config.toml
arch = "conformer"
model = "sound classifier"
dataset = "short pieces for a synthesised band: melody, chords, bass and drums"
train_examples = 26041
gain_aug_db = 6
noise_aug = 0.002
n_mels = 64
hop_length = 160
input = "log_mel"
spec_augment = false
win_length = 512
targets = ["melody instrument"]
num_classes = 20
norm = "layernorm"
activation = "swiglu"
mlp_ratio = 4
head_dim = 32
fused_qkv = false
qk_norm = false
inner_norm = false
subsampling = 4
layers = 12
width = 160
positions = "learned"
kernel_size = 15
loss = "cross_entropy"
init = "small_normal"
residual_init = "none"
optimizer = "adamw"
lr = 0.0029
beta1 = 0.9
beta2 = 0.98
eps = 1e-08
ema_decay = 0.999
steps = 9900
batch_size = 128
epochs = 48.7
lr_schedule = "cosine"
final_lr_fraction = 0.05
warmup_steps = 990
weight_decay = 0.0
Rows from block 4 of a small sound classifier, named by matrix and row number. Rows with one number belong to one neuron. Each number is 50 + 12 x the weight over its row's rms, rounded and kept within 0 to 99. All counts start at 0.
After each neuron's rows are labels from the 100 clips, of 14976, where the neuron reaches its largest size: "top examples" is what is common among them. Only what is clearly more common there than usual is listed. The data: short pieces for a synthesised band: melody, chords, bass and drums.
# gate: first MLP gate (model.blocks.4.ff1.gate.weight, 640x160), inputs 108-159
# fc1: first MLP up (model.blocks.4.ff1.fc1.weight, 640x160), inputs 108-159
# fc2: first MLP down (model.blocks.4.ff1.fc2.weight, 160x640, transposed), outputs 108-159

gate.195:31 48 37 68 58 59 47 35 31 51 57 46 33 36 59 63 73 45 37 53 47 59 17 39 41 61 54 30 59 51 48 50 42 46 63 48 26 45 56 45 36 41 60 48 65 40 46 62 57 48 63 50
fc1.195:65 38 41 32 62 70 58 65 32 43 37 49 60 40 38 40 49 29 49 33 52 43 58 53 25 48 65 37 42 48 49 57 51 27 41 58 65 46 67 52 59 54 42 36 42 52 57 46 34 53 48 58
fc2.195:48 58 39 48 43 60 55 42 67 49 33 69 35 46 37 47 38 57 48 47 43 58 28 37 53 57 21 51 42 45 35 51 61 45 51 58 44 43 54 24 52 51 70 50 52 53 52 47 52 61 71 65
top examples: bell-like

gate.430:28 44 41 64 65 54 43 54 31 61 42 63 43 70 43 61 49 46 28 36 38 58 35 51 65 58 45 50 47 30 43 44 57 48 48 55 41 46 28 58 54 56 56 59 46 58 41 42 43 54 59 59
fc1.430:20 42 59 35 49 37 44 39 34 60 83 40 57 76 35 49 40 57 38 50 66 56 58 48 52 51 35 56 64 66 46 58 57 43 55 56 68 39 44 39 83 47 44 50 45 63 46 31 52 59 40 58
fc2.430:37 35 39 48 50 62 53 33 38 77 52 31 63 44 57 63 45 36 44 64 41 36 46 56 68 39 46 63 72 38 59 52 56 51 40 46 62 32 61 37 62 34 64 41 47 44 78 61 43 37 56 53
top examples: clarinet-like; square lead; melody instrument: clarinet-like

gate.214:48 30 36 27 67 49 64 44 31 34 62 54 67 65 48 58 45 35 36 41 70 59 29 61 63 62 37 50 46 56 39 56 56 64 55 50 52 60 35 21 56 33 51 57 58 62 52 59 43 44 53 40
fc1.214:53 57 51 48 47 55 58 49 70 46 36 45 56 56 47 64 65 63 42 61 32 50 47 35 59 58 67 47 62 37 63 43 33 51 48 50 35 75 44 33 24 53 39 42 58 38 35 69 57 78 55 43
fc2.214:55 53 28 51 60 32 51 54 35 41 63 63 62 28 34 47 56 37 38 43 60 70 40 80 50 51 40 56 28 39 64 34 44 66 42 48 50 52 69 27 48 30 64 35 53 70 47 38 45 45 43 45
top examples: organ-like

gate.362:63 55 46 45 52 50 57 43 57 58 53 28 51 52 36 45 52 62 35 62 72 52 49 53 48 46 50 62 49 51 52 69 47 35 52 37 63 62 50 50 57 43 23 47 52 36 52 68 51 42 50 59
fc1.362:28 33 61 31 47 50 46 50 59 40 39 59 55 55 58 74 61 61 68 58 42 34 60 42 43 47 62 54 57 57 51 48 54 50 25 69 36 39 50 57 60 53 86 61 69 46 39 52 55 52 48 41
fc2.362:65 61 49 29 51 58 39 47 62 47 46 56 41 77 44 58 35 53 47 52 52 39 46 59 45 51 30 53 58 44 37 51 58 55 36 61 33 61 61 31 50 51 65 29 54 53 44 61 54 53 64 77
top examples: clarinet-like; melody instrument: clarinet-like

gate.44:45 37 26 34 58 54 53 64 69 57 57 53 65 53 73 67 67 23 39 43 53 69 35 65 58 54 38 44 51 43 39 51 71 44 50 38 52 45 45 39 58 50 58 64 45 57 56 28 50 40 70 51
fc1.44:44 61 59 69 59 58 54 65 57 47 45 55 51 60 32 37 47 77 30 40 43 37 48 34 48 37 60 46 56 63 44 43 64 46 72 44 47 57 40 43 36 52 23 52 31 25 51 44 69 38 40 60
fc2.44:39 52 74 49 46 37 44 53 36 56 43 35 41 58 55 54 53 47 33 61 39 44 56 50 50 41 52 56 59 60 69 46 32 59 60 39 44 43 38 40 18 39 49 58 36 13 64 63 46 72 31 41
top examples: marimba-like; bell-like

gate.441:43 34 43 27 41 26 71 75 50 46 41 60 25 63 39 55 59 41 65 28 33 60 58 74 43 45 55 50 29 41 68 47 67 59 54 33 37 57 53 45 53 55 54 44 43 28 57 66 40 60 49 54
fc1.441:65 64 49 58 47 61 22 35 48 43 54 44 55 42 65 66 53 56 46 48 34 46 47 37 68 36 69 28 68 34 35 53 34 53 44 63 39 42 40 27 47 31 62 60 53 59 42 52 44 51 40 12
fc2.441:58 19 36 59 45 56 57 51 49 62 36 28 59 50 58 64 44 53 54 62 20 40 63 52 56 49 47 57 61 60 52 53 47 52 75 40 49 39 59 49 55 38 37 53 41 50 42 75 37 40 37 40
top examples: marimba-like; melody instrument: marimba-like

gate.140:56 36 35 44 54 64 45 32 57 49 36 47 35 34 40 30 61 26 38 66 62 35 57 43 36 49 48 45 46 53 54 61 53 49 46 59 27 40 24 65 47 44 29 46 49 47 71 49 41 49 49 58
fc1.140:57 76 55 53 43 31 50 56 58 41 39 37 65 26 60 44 51 34 31 49 48 23 57 48 52 53 59 35 50 55 62 65 61 68 54 70 35 32 49 55 60 53 53 57 48 40 53 56 45 70 53 75
fc2.140:65 56 45 52 37 59 54 54 59 56 49 46 56 62 56 54 38 59 73 46 47 58 63 57 35 57 34 63 60 61 53 45 54 33 54 50 34 46 59 70 45 41 59 38 58 54 51 44 64 51 48 63
top examples: clarinet-like

gate.101:47 60 65 37 43 37 63 55 62 42 74 41 48 74 43 47 27 52 52 60 54 39 71 55 35 45 46 46 64 44 44 45 61 46 51 64 50 44 47 68 59 56 34 53 33 42 74 56 49 41 56 48
fc1.101:40 50 62 51 41 43 62 44 39 41 56 44 46 59 66 59 34 56 48 52 52 49 43 59 47 48 50 41 70 58 55 58 33 50 58 48 63 60 30 42 37 44 62 52 50 30 48 47 54 49 34 52
fc2.101:69 51 53 47 40 58 43 48 47 36 53 46 70 38 40 61 45 79 48 34 59 50 54 80 44 50 45 53 36 50 46 42 72 53 76 62 61 44 41 46 55 54 29 56 56 42 65 72 52 54 61 55
top examples: harpsichord-like

gate.122:27 54 56 35 48 42 48 61 43 60 53 48 44 50 53 62 56 41 67 63 26 46 54 51 44 42 66 57 66 53 58 49 59 31 44 63 31 38 40 33 54 56 49 51 40 46 55 47 61 59 47 40
fc1.122:41 85 50 36 59 50 55 56 52 54 50 46 77 57 57 39 39 69 50 70 52 42 54 71 52 37 67 71 32 37 48 53 57 41 55 55 34 58 55 50 57 48 38 59 50 29 60 63 56 42 57 42
fc2.122:46 71 52 29 58 21 57 73 47 31 62 57 74 55 33 49 50 40 43 43 41 65 37 52 33 55 66 57 44 46 48 39 59 49 35 49 45 65 52 34 60 25 40 42 54 38 40 37 47 70 27 40
top examples: marimba-like

gate.489:38 30 53 64 51 51 64 30 52 52 56 49 75 33 43 73 66 50 70 53 34 64 65 61 71 54 56 57 51 47 58 64 34 47 55 36 35 60 55 68 53 61 70 44 64 41 46 42 50 42 55 56
fc1.489:60 69 44 22 49 48 40 38 53 58 51 48 55 70 40 29 59 64 47 47 68 51 32 42 50 55 74 54 37 51 52 49 58 47 36 58 49 34 21 53 63 50 33 52 51 65 74 70 45 53 44 41
fc2.489:52 31 65 58 50 52 25 63 51 39 52 38 46 57 32 49 48 59 53 30 46 60 27 24 45 60 63 54 59 48 50 45 46 57 47 45 60 39 66 51 48 31 44 44 41 52 67 58 34 42 67 48
top examples: vibraphone-like; marimba-like

gate.498:47 51 62 17 53 39 47 73 47 57 43 44 56 42 50 63 60 43 45 46 43 42 50 64 48 60 42 31 65 53 47 53 59 40 52 55 38 58 58 50 61 58 53 46 49 53 30 46 53 63 49 53
fc1.498:63 54 33 73 38 61 71 21 53 39 64 44 36 41 32 49 57 59 48 43 54 60 31 19 42 66 51 59 58 63 70 57 53 46 42 48 61 50 55 51 20 55 31 28 52 71 50 65 47 38 53 65
fc2.498:52 60 35 44 56 56 23 35 54 64 61 43 24 62 54 58 66 48 76 50 53 55 78 54 42 51 40 63 53 38 32 59 49 49 49 63 43 55 71 43 38 50 61 56 52 55 53 58 42 58 48 58
top examples: marimba-like

gate.35:35 44 60 36 46 57 58 48 52 58 67 61 42 51 38 45 62 65 47 30 64 47 21 42 43 46 56 45 44 33 46 49 53 41 49 52 46 49 43 67 45 45 63 28 47 42 57 59 50 55 46 62
fc1.35:29 40 51 63 52 71 54 69 62 60 38 40 56 35 40 71 43 52 52 61 27 48 48 33 48 60 65 60 56 52 46 35 52 43 57 36 61 48 70 77 57 43 50 37 60 65 46 59 51 47 47 49
fc2.35:61 52 69 65 60 54 39 45 44 40 39 52 54 45 66 54 35 52 26 49 35 23 46 56 54 52 47 52 47 57 36 55 54 40 46 67 79 45 52 27 49 61 57 62 52 57 42 58 57 53 36 41
top examples: flute-like

gate.91:55 36 50 66 72 51 64 40 42 73 55 53 47 60 48 40 52 56 54 59 58 63 38 72 41 51 17 71 44 58 37 48 50 63 58 51 49 53 59 56 53 43 44 61 45 51 54 46 49 54 48 54
fc1.91:55 41 60 31 60 66 52 41 55 42 49 48 47 59 56 50 68 61 42 40 39 43 37 52 45 60 45 34 35 57 40 48 19 51 52 58 49 51 43 71 41 39 42 40 46 69 45 47 39 68 32 32
fc2.91:57 65 32 58 58 39 31 48 49 33 34 49 57 60 63 49 64 55 74 42 49 49 46 41 48 46 67 47 77 46 43 37 42 66 54 45 50 53 63 50 56 55 37 34 61 48 53 42 59 58 52 28
top examples: bell-like

gate.572:52 53 72 37 37 57 42 53 33 63 53 49 66 48 47 58 68 40 48 47 42 70 66 42 54 40 31 48 34 55 21 55 44 41 55 35 51 53 44 52 45 50 46 60 52 47 57 47 65 42 41 40
fc1.572:51 32 51 50 45 49 40 22 40 39 45 47 30 49 50 69 63 30 50 44 26 49 41 26 46 44 68 53 48 60 50 55 17 49 55 54 36 65 42 45 41 57 59 67 55 53 32 26 51 60 37 21
fc2.572:50 25 63 22 32 46 44 55 49 30 59 51 56 84 59 39 60 55 47 70 45 45 50 44 31 51 35 40 42 74 47 42 75 63 52 49 46 33 48 43 36 55 58 37 45 60 57 60 56 66 51 58
top examples: vibraphone-like; melody instrument: vibraphone-like

gate.457:46 49 39 34 41 59 67 60 62 45 42 48 59 35 69 44 53 25 59 33 49 48 21 41 37 45 56 41 60 29 82 48 53 29 67 45 52 46 42 49 41 64 53 48 60 38 68 69 58 49 55 53
fc1.457:47 41 29 33 60 70 48 43 45 47 48 49 59 65 43 39 66 41 63 39 60 38 36 57 07 83 42 62 58 50 50 42 50 53 59 62 53 54 55 46 47 73 60 18 49 67 53 67 54 58 46 61
fc2.457:52 73 52 42 50 43 51 46 42 34 77 68 39 50 31 40 45 36 32 54 35 43 48 38 46 32 54 74 23 39 20 35 55 46 48 69 55 34 31 57 57 48 40 74 46 71 45 38 79 68 49 50
top examples: bell-like

gate.310:37 46 40 66 60 73 58 58 44 66 58 71 59 48 57 50 52 61 45 47 45 58 36 59 42 55 32 36 39 35 39 52 65 57 56 60 73 61 64 50 49 48 51 49 48 52 58 57 56 30 46 43
fc1.310:37 50 37 86 52 40 56 68 51 56 51 51 56 47 47 31 36 56 52 53 54 43 48 59 47 41 62 37 76 44 57 52 30 62 53 41 80 45 60 56 51 73 42 51 55 59 53 39 59 43 61 43
fc2.310:56 55 46 49 52 56 46 60 39 46 50 83 44 64 34 36 55 52 38 22 61 42 64 46 69 60 44 71 34 42 41 37 47 42 38 71 29 45 61 71 39 36 48 56 54 54 59 59 60 32 36 53
top examples: bell-like

gate.471:49 75 77 21 38 53 46 41 34 56 53 48 64 56 60 65 31 29 43 55 38 63 73 64 44 40 49 50 46 41 59 48 43 65 40 58 23 47 36 45 39 67 59 51 49 36 48 30 44 44 62 32
fc1.471:40 61 83 34 49 54 65 39 42 49 41 52 43 56 56 56 35 41 65 73 41 65 83 56 52 42 54 52 45 57 57 58 54 58 38 55 46 60 41 70 37 50 54 57 54 36 35 41 49 50 47 53
fc2.471:73 33 51 47 61 72 57 51 28 51 47 65 61 49 61 62 49 34 39 51 51 51 66 45 60 49 48 68 58 65 48 43 45 50 53 47 56 49 59 37 52 40 41 55 44 53 48 35 63 44 13 32
top examples: organ-like; melody instrument: organ-like

gate.353:62 55 48 52 40 37 55 37 57 59 41 51 53 58 39 74 43 47 44 56 55 53 64 74 48 61 63 46 48 57 55 53 58 60 61 54 41 78 69 45 44 73 66 51 42 58 36 70 29 38 57 59
fc1.353:74 67 47 48 54 58 49 37 53 39 75 44 30 35 54 45 59 47 27 54 42 51 34 28 43 50 59 37 48 46 51 53 38 49 35 59 30 43 42 52 46 42 48 63 47 59 61 46 54 64 30 39
fc2.353:49 17 42 46 26 56 62 52 37 62 43 45 72 52 59 56 49 65 60 40 48 42 60 59 68 43 19 41 49 47 44 60 40 74 59 41 67 37 54 61 45 43 51 56 58 59 45 40 22 44 31 39
top examples: harpsichord-like; melody instrument: harpsichord-like

gate.577:54 53 63 40 50 79 69 51 56 60 53 48 38 43 52 24 52 38 54 33 49 62 38 40 38 38 53 59 59 64 62 58 49 37 61 41 44 45 58 65 78 43 35 26 71 53 60 52 39 53 51 49
fc1.577:57 68 69 44 55 42 45 38 67 45 49 37 53 36 43 51 47 24 54 68 43 64 57 52 62 36 56 46 46 63 48 47 48 45 37 55 43 45 46 70 55 53 59 45 44 75 49 49 46 50 58 39
fc2.577:60 25 36 46 55 74 52 26 76 63 51 67 58 41 53 57 51 30 57 43 45 47 59 72 35 71 42 55 48 67 45 57 40 51 56 53 28 64 64 35 43 51 77 39 55 58 42 77 56 51 50 53
top examples: clarinet-like; melody instrument: clarinet-like

gate.497:59 60 61 61 47 21 59 55 35 55 62 63 31 42 68 42 34 57 29 34 47 48 30 59 54 40 48 35 42 49 59 48 40 52 45 34 35 35 29 61 40 47 58 66 43 28 28 35 63 51 37 41
fc1.497:54 51 45 47 51 57 50 21 49 42 73 64 61 63 45 38 35 38 23 67 44 46 40 35 55 64 15 50 48 63 24 50 60 35 51 57 50 34 41 50 66 56 38 60 43 32 52 47 40 54 52 44
fc2.497:54 55 48 70 53 44 40 57 39 52 51 29 35 53 49 57 57 67 52 47 60 46 54 33 54 28 68 37 58 49 72 37 49 42 59 37 60 47 40 54 47 44 41 60 54 39 37 68 55 42 44 48
top examples: organ-like

gate.339:50 52 46 58 44 41 58 66 44 57 59 46 60 54 42 31 52 61 50 43 64 50 33 43 44 26 54 54 62 65 35 43 62 63 44 38 67 31 66 43 71 49 43 37 45 42 63 38 48 28 76 50
fc1.339:27 62 68 54 57 56 61 50 55 36 68 48 38 50 50 39 45 61 60 42 47 30 42 42 73 54 31 52 53 45 64 47 64 49 31 69 48 30 62 64 56 42 38 47 57 24 75 45 41 73 47 66
fc2.339:50 35 36 40 46 58 55 23 30 35 59 61 66 67 45 31 54 53 49 55 55 46 50 52 42 60 39 40 51 71 60 56 45 71 35 72 54 56 59 60 30 54 58 38 46 70 60 28 45 51 54 49
top examples: snare

gate.448:49 35 54 58 51 62 49 53 52 45 30 46 44 48 36 60 67 10 63 39 45 45 32 59 43 45 51 36 53 39 53 67 43 22 70 53 39 56 67 48 41 47 60 41 37 68 45 46 44 52 49 47
fc1.448:32 22 67 53 52 47 41 53 14 46 42 43 50 63 26 35 46 57 65 53 45 68 43 46 36 45 36 32 57 66 43 51 54 57 41 57 74 33 37 48 56 36 49 49 64 69 62 26 64 64 38 68
fc2.448:49 51 54 49 75 51 49 54 37 60 56 52 50 61 44 41 41 43 63 48 33 52 58 36 20 58 60 47 46 52 29 68 41 20 36 46 42 46 38 65 53 54 58 41 48 55 50 38 52 51 37 48
top examples: square lead; melody instrument: square lead

gate.342:40 51 28 53 54 24 39 61 57 47 51 52 43 24 73 42 43 20 49 55 19 37 44 53 63 43 53 39 56 36 47 61 48 60 48 69 55 34 60 53 53 42 72 66 56 41 72 45 33 42 45 49
fc1.342:53 55 37 57 49 72 47 54 44 58 33 48 63 28 37 40 64 42 72 81 46 58 58 44 47 52 50 53 43 54 43 50 42 57 60 41 67 37 52 64 57 43 38 52 53 44 48 36 50 32 45 45
fc2.342:38 36 44 44 35 50 45 52 37 49 27 36 53 58 37 66 36 46 67 53 41 36 53 32 69 56 53 61 72 54 45 58 54 54 41 55 65 29 40 40 58 61 61 43 54 36 50 54 44 49 46 52
top examples: marimba-like

gate.302:35 59 65 42 50 47 53 42 52 49 51 63 60 44 88 62 58 40 54 59 50 28 57 70 39 40 60 40 59 43 69 41 60 58 57 48 22 70 68 47 47 76 62 40 48 47 49 53 40 47 71 39
fc1.302:39 45 54 51 67 50 39 35 61 60 47 58 61 56 72 52 59 55 49 65 15 55 36 52 49 52 42 50 38 52 24 42 39 23 34 60 47 56 50 57 40 55 80 47 65 54 32 43 47 59 47 26
fc2.302:51 37 43 61 40 37 46 62 59 40 36 29 49 37 79 52 56 49 40 31 48 57 22 74 74 36 55 50 40 52 51 55 41 60 69 43 43 45 49 40 45 55 50 58 35 49 52 67 50 49 36 31
top examples: flute-like

gate.334:51 20 55 59 33 53 59 65 59 78 41 47 61 41 33 35 58 45 67 36 51 38 53 58 51 63 46 53 49 50 46 34 38 50 70 48 54 76 68 58 49 55 50 21 50 61 51 38 49 45 39 74
fc1.334:42 35 47 35 40 35 49 49 41 49 41 44 33 68 46 68 59 37 66 39 52 75 54 34 43 45 39 46 46 51 64 33 59 67 66 40 29 50 52 42 35 52 41 55 53 40 59 62 59 36 50 45
fc2.334:49 71 24 54 67 49 59 23 68 50 80 66 38 41 48 57 32 32 42 52 56 53 40 45 50 44 46 56 33 41 47 62 57 37 36 51 37 40 33 35 39 49 41 44 49 58 59 34 75 75 67 70
top examples: square lead

gate.32:52 50 49 48 55 72 40 73 36 37 52 56 58 54 58 55 43 47 51 44 53 36 33 61 53 28 39 47 59 46 55 54 85 47 49 49 58 54 61 61 47 62 67 63 44 32 46 60 43 54 59 43
fc1.32:54 41 54 34 58 69 58 60 47 46 44 71 40 52 39 37 72 28 51 49 77 67 72 49 47 38 39 47 42 56 42 39 61 49 63 45 45 51 62 64 57 57 44 36 54 70 72 56 52 39 63 44
fc2.32:53 58 53 51 66 56 43 69 73 65 53 54 53 58 70 63 63 72 50 66 46 66 48 53 35 52 61 54 61 47 57 48 34 49 50 31 53 54 46 57 73 43 39 43 53 46 29 47 48 43 46 21
top examples: bell-like

gate.197:61 51 50 65 55 48 94 18 64 63 56 43 52 47 69 77 68 51 47 62 59 46 63 49 49 59 49 65 46 31 65 38 53 30 49 50 37 65 47 44 41 62 52 22 57 64 58 70 34 47 58 56
fc1.197:51 38 28 51 43 51 25 51 50 57 47 37 45 53 40 25 57 30 55 47 36 58 44 56 39 56 67 60 46 50 44 63 35 65 47 20 36 47 45 62 51 50 49 45 53 51 50 54 55 49 52 34
fc2.197:65 43 51 44 51 44 43 47 35 19 54 42 48 44 34 40 24 42 47 52 38 37 41 32 32 60 60 55 62 72 44 70 53 59 23 55 68 47 49 36 40 48 52 56 95 49 45 46 57 39 48 40
top examples: clarinet-like; melody instrument: clarinet-like

gate.543:67 36 51 55 64 41 60 46 65 44 67 45 55 40 40 49 51 70 54 40 56 49 20 34 56 39 52 54 69 43 57 53 68 52 47 40 55 54 48 45 55 28 55 39 60 37 45 78 45 57 57 54
fc1.543:52 53 71 25 62 23 53 51 61 40 40 39 41 65 65 65 52 57 65 48 56 70 62 26 52 50 33 50 37 44 40 57 50 43 58 52 33 73 63 49 56 48 42 52 55 51 47 39 56 61 50 58
fc2.543:35 27 35 51 35 44 36 65 57 59 59 60 65 74 47 42 46 67 60 73 45 69 39 61 54 61 54 50 38 30 59 65 42 64 55 37 47 58 46 46 59 58 28 43 49 23 44 67 39 37 57 39
top examples: harpsichord-like

gate.46:49 50 26 47 38 53 35 54 39 56 40 51 51 58 63 29 74 52 55 68 48 41 58 56 52 57 40 53 41 46 62 67 41 48 43 31 38 45 40 50 29 56 52 36 58 42 51 61 49 27 45 24
fc1.46:58 38 29 48 40 57 42 50 37 63 39 59 60 46 56 47 56 43 54 75 49 46 52 52 50 47 40 68 42 47 63 72 45 24 52 45 39 46 42 59 34 52 46 42 52 44 47 59 52 34 44 34
fc2.46:81 32 33 52 38 44 37 47 41 52 50 61 53 41 40 44 54 59 34 58 64 72 39 52 33 51 41 47 05 26 60 58 49 71 49 39 50 40 43 43 36 26 44 36 67 47 42 40 62 35 60 31
top examples: clarinet-like; melody instrument: clarinet-like

gate.84:40 48 58 36 37 41 53 58 54 60 54 55 46 54 59 38 68 15 46 46 48 63 49 40 46 43 64 44 63 73 44 62 57 50 68 29 33 64 49 63 26 58 69 54 58 34 49 53 54 49 46 50
fc1.84:42 58 29 65 56 35 40 41 56 50 36 49 48 37 37 48 34 51 44 67 49 48 55 36 52 64 50 44 69 32 40 62 65 60 68 42 59 54 41 39 44 52 18 54 63 41 45 47 48 44 60 65
fc2.84:52 49 66 58 52 45 40 47 39 62 56 50 35 68 55 54 53 59 82 59 55 53 51 45 55 40 64 55 54 50 56 50 36 43 38 57 43 49 30 84 37 62 69 50 43 51 46 58 26 45 49 36
top examples: bell-like

gate.198:45 51 50 40 63 12 54 34 54 43 64 43 41 35 55 52 49 46 17 57 60 59 35 63 39 43 56 59 44 53 47 57 56 40 50 52 29 53 49 42 44 37 33 58 46 46 41 44 40 61 49 41
fc1.198:58 40 46 57 41 56 36 55 40 45 27 62 81 61 38 35 56 53 50 57 43 58 50 48 45 43 50 44 33 19 27 61 43 55 36 65 62 30 45 43 68 49 59 62 42 42 61 43 50 55 66 49
fc2.198:48 43 55 38 66 56 51 58 25 36 47 43 55 51 29 52 41 39 33 35 61 58 62 29 61 40 54 61 38 53 49 36 70 58 46 50 48 42 45 50 51 45 34 60 59 60 76 31 65 39 40 48
top examples: harpsichord-like

gate.501:42 42 54 47 50 48 76 55 63 53 59 46 32 40 49 52 39 46 25 36 54 49 29 80 41 57 46 64 34 62 58 48 35 46 64 62 53 59 53 58 80 56 21 50 59 66 46 60 38 59 44 38
fc1.501:45 27 37 58 51 50 45 59 63 37 51 72 58 51 61 34 71 57 72 42 63 64 14 66 61 68 32 60 22 39 60 48 46 34 51 45 70 58 43 49 52 55 45 64 55 30 69 45 46 44 44 40
fc2.501:70 37 36 75 52 53 52 64 51 47 36 57 63 51 50 51 41 51 50 52 44 57 27 63 48 56 47 47 72 35 03 53 41 50 34 55 61 29 35 70 52 39 52 60 45 56 42 32 63 34 47 51
top examples: bell-like

gate.3:36 41 51 44 37 45 61 64 58 36 76 51 47 47 38 46 27 64 32 61 59 43 50 78 61 41 47 59 53 51 33 56 61 35 47 47 49 55 70 71 46 66 57 64 66 61 58 66 49 39 57 52
fc1.3:71 65 50 59 58 68 55 49 48 52 56 54 62 50 48 53 61 28 71 47 61 55 64 35 50 54 51 56 54 40 65 30 37 60 51 43 32 55 62 40 69 60 61 37 39 57 61 42 47 48 72 45
fc2.3:51 51 37 43 56 35 46 49 33 63 58 36 51 51 77 38 65 36 57 70 43 62 25 38 48 54 54 43 45 53 59 52 57 48 37 44 58 44 61 33 44 43 45 43 49 67 53 46 49 31 62 20
top examples: organ-like; harpsichord-like

gate.538:31 62 58 30 36 45 55 57 34 58 38 56 32 38 49 47 24 21 78 46 44 37 59 42 32 50 50 55 68 57 50 49 72 53 55 44 40 34 54 52 70 37 62 51 55 50 55 44 36 44 58 59
fc1.538:52 54 51 57 42 63 53 36 43 45 55 42 49 42 48 59 77 59 53 21 43 47 20 37 51 57 43 57 45 44 36 53 36 53 41 43 41 58 66 46 52 73 76 45 54 42 52 29 50 62 55 62
fc2.538:46 46 37 54 61 47 29 59 45 49 51 72 57 41 37 50 33 62 46 45 50 70 45 69 55 50 53 48 50 44 41 45 50 54 53 39 41 51 65 31 46 45 43 66 73 38 65 62 51 53 42 48
top examples: square lead; melody instrument: square lead

gate.99:51 46 46 46 49 57 71 55 56 43 58 62 67 53 30 56 52 50 71 59 76 48 52 53 65 40 41 58 45 55 49 41 59 52 59 46 45 54 60 54 50 48 51 51 44 63 49 65 63 38 38 69
fc1.99:55 28 48 53 58 39 45 58 34 58 53 38 61 48 57 48 26 38 61 48 50 76 63 55 48 28 25 57 57 46 42 52 41 52 39 39 61 25 50 44 59 59 79 51 49 47 63 31 60 38 73 46
fc2.99:47 38 45 64 46 59 56 54 48 50 57 58 47 56 36 59 40 64 37 57 47 52 44 51 58 43 26 64 21 42 45 48 67 32 49 55 47 20 33 60 57 32 40 66 43 41 48 71 50 55 37 53
top examples: harpsichord-like

gate.389:60 60 53 30 39 37 61 59 59 50 54 45 43 49 66 49 28 40 62 49 68 67 70 69 57 42 48 48 50 59 64 48 56 42 30 46 44 28 72 29 55 42 54 41 58 50 56 53 58 44 77 51
fc1.389:51 54 53 37 42 60 59 46 41 49 53 51 59 54 38 66 51 52 63 62 43 85 59 53 39 40 82 49 35 47 59 53 61 53 48 39 41 53 30 57 61 78 50 32 50 60 37 44 52 49 75 47
fc2.389:51 41 35 46 62 52 45 47 78 51 58 73 43 50 57 56 42 50 54 55 38 45 53 68 61 49 45 45 63 45 42 33 66 54 52 53 33 65 59 51 61 46 68 41 55 40 50 51 85 47 46 55
top examples: organ-like

gate.64:68 43 61 35 55 59 50 32 31 46 52 39 48 78 44 47 56 44 37 37 67 40 37 51 41 50 52 44 51 68 75 46 34 48 49 47 49 69 47 43 37 56 66 48 34 48 77 55 46 43 39 50
fc1.64:69 57 67 43 57 40 37 40 51 45 61 62 66 49 37 42 62 58 33 19 90 62 45 63 34 28 31 62 16 50 56 51 48 50 60 60 46 50 43 61 38 47 36 46 29 49 68 41 46 47 41 48
fc2.64:45 65 48 56 29 50 52 53 67 34 51 45 26 38 30 53 30 53 50 66 37 60 63 51 37 48 45 58 54 48 61 59 54 64 45 42 35 51 21 33 37 47 55 51 43 36 61 65 53 57 59 68
top examples: flute-like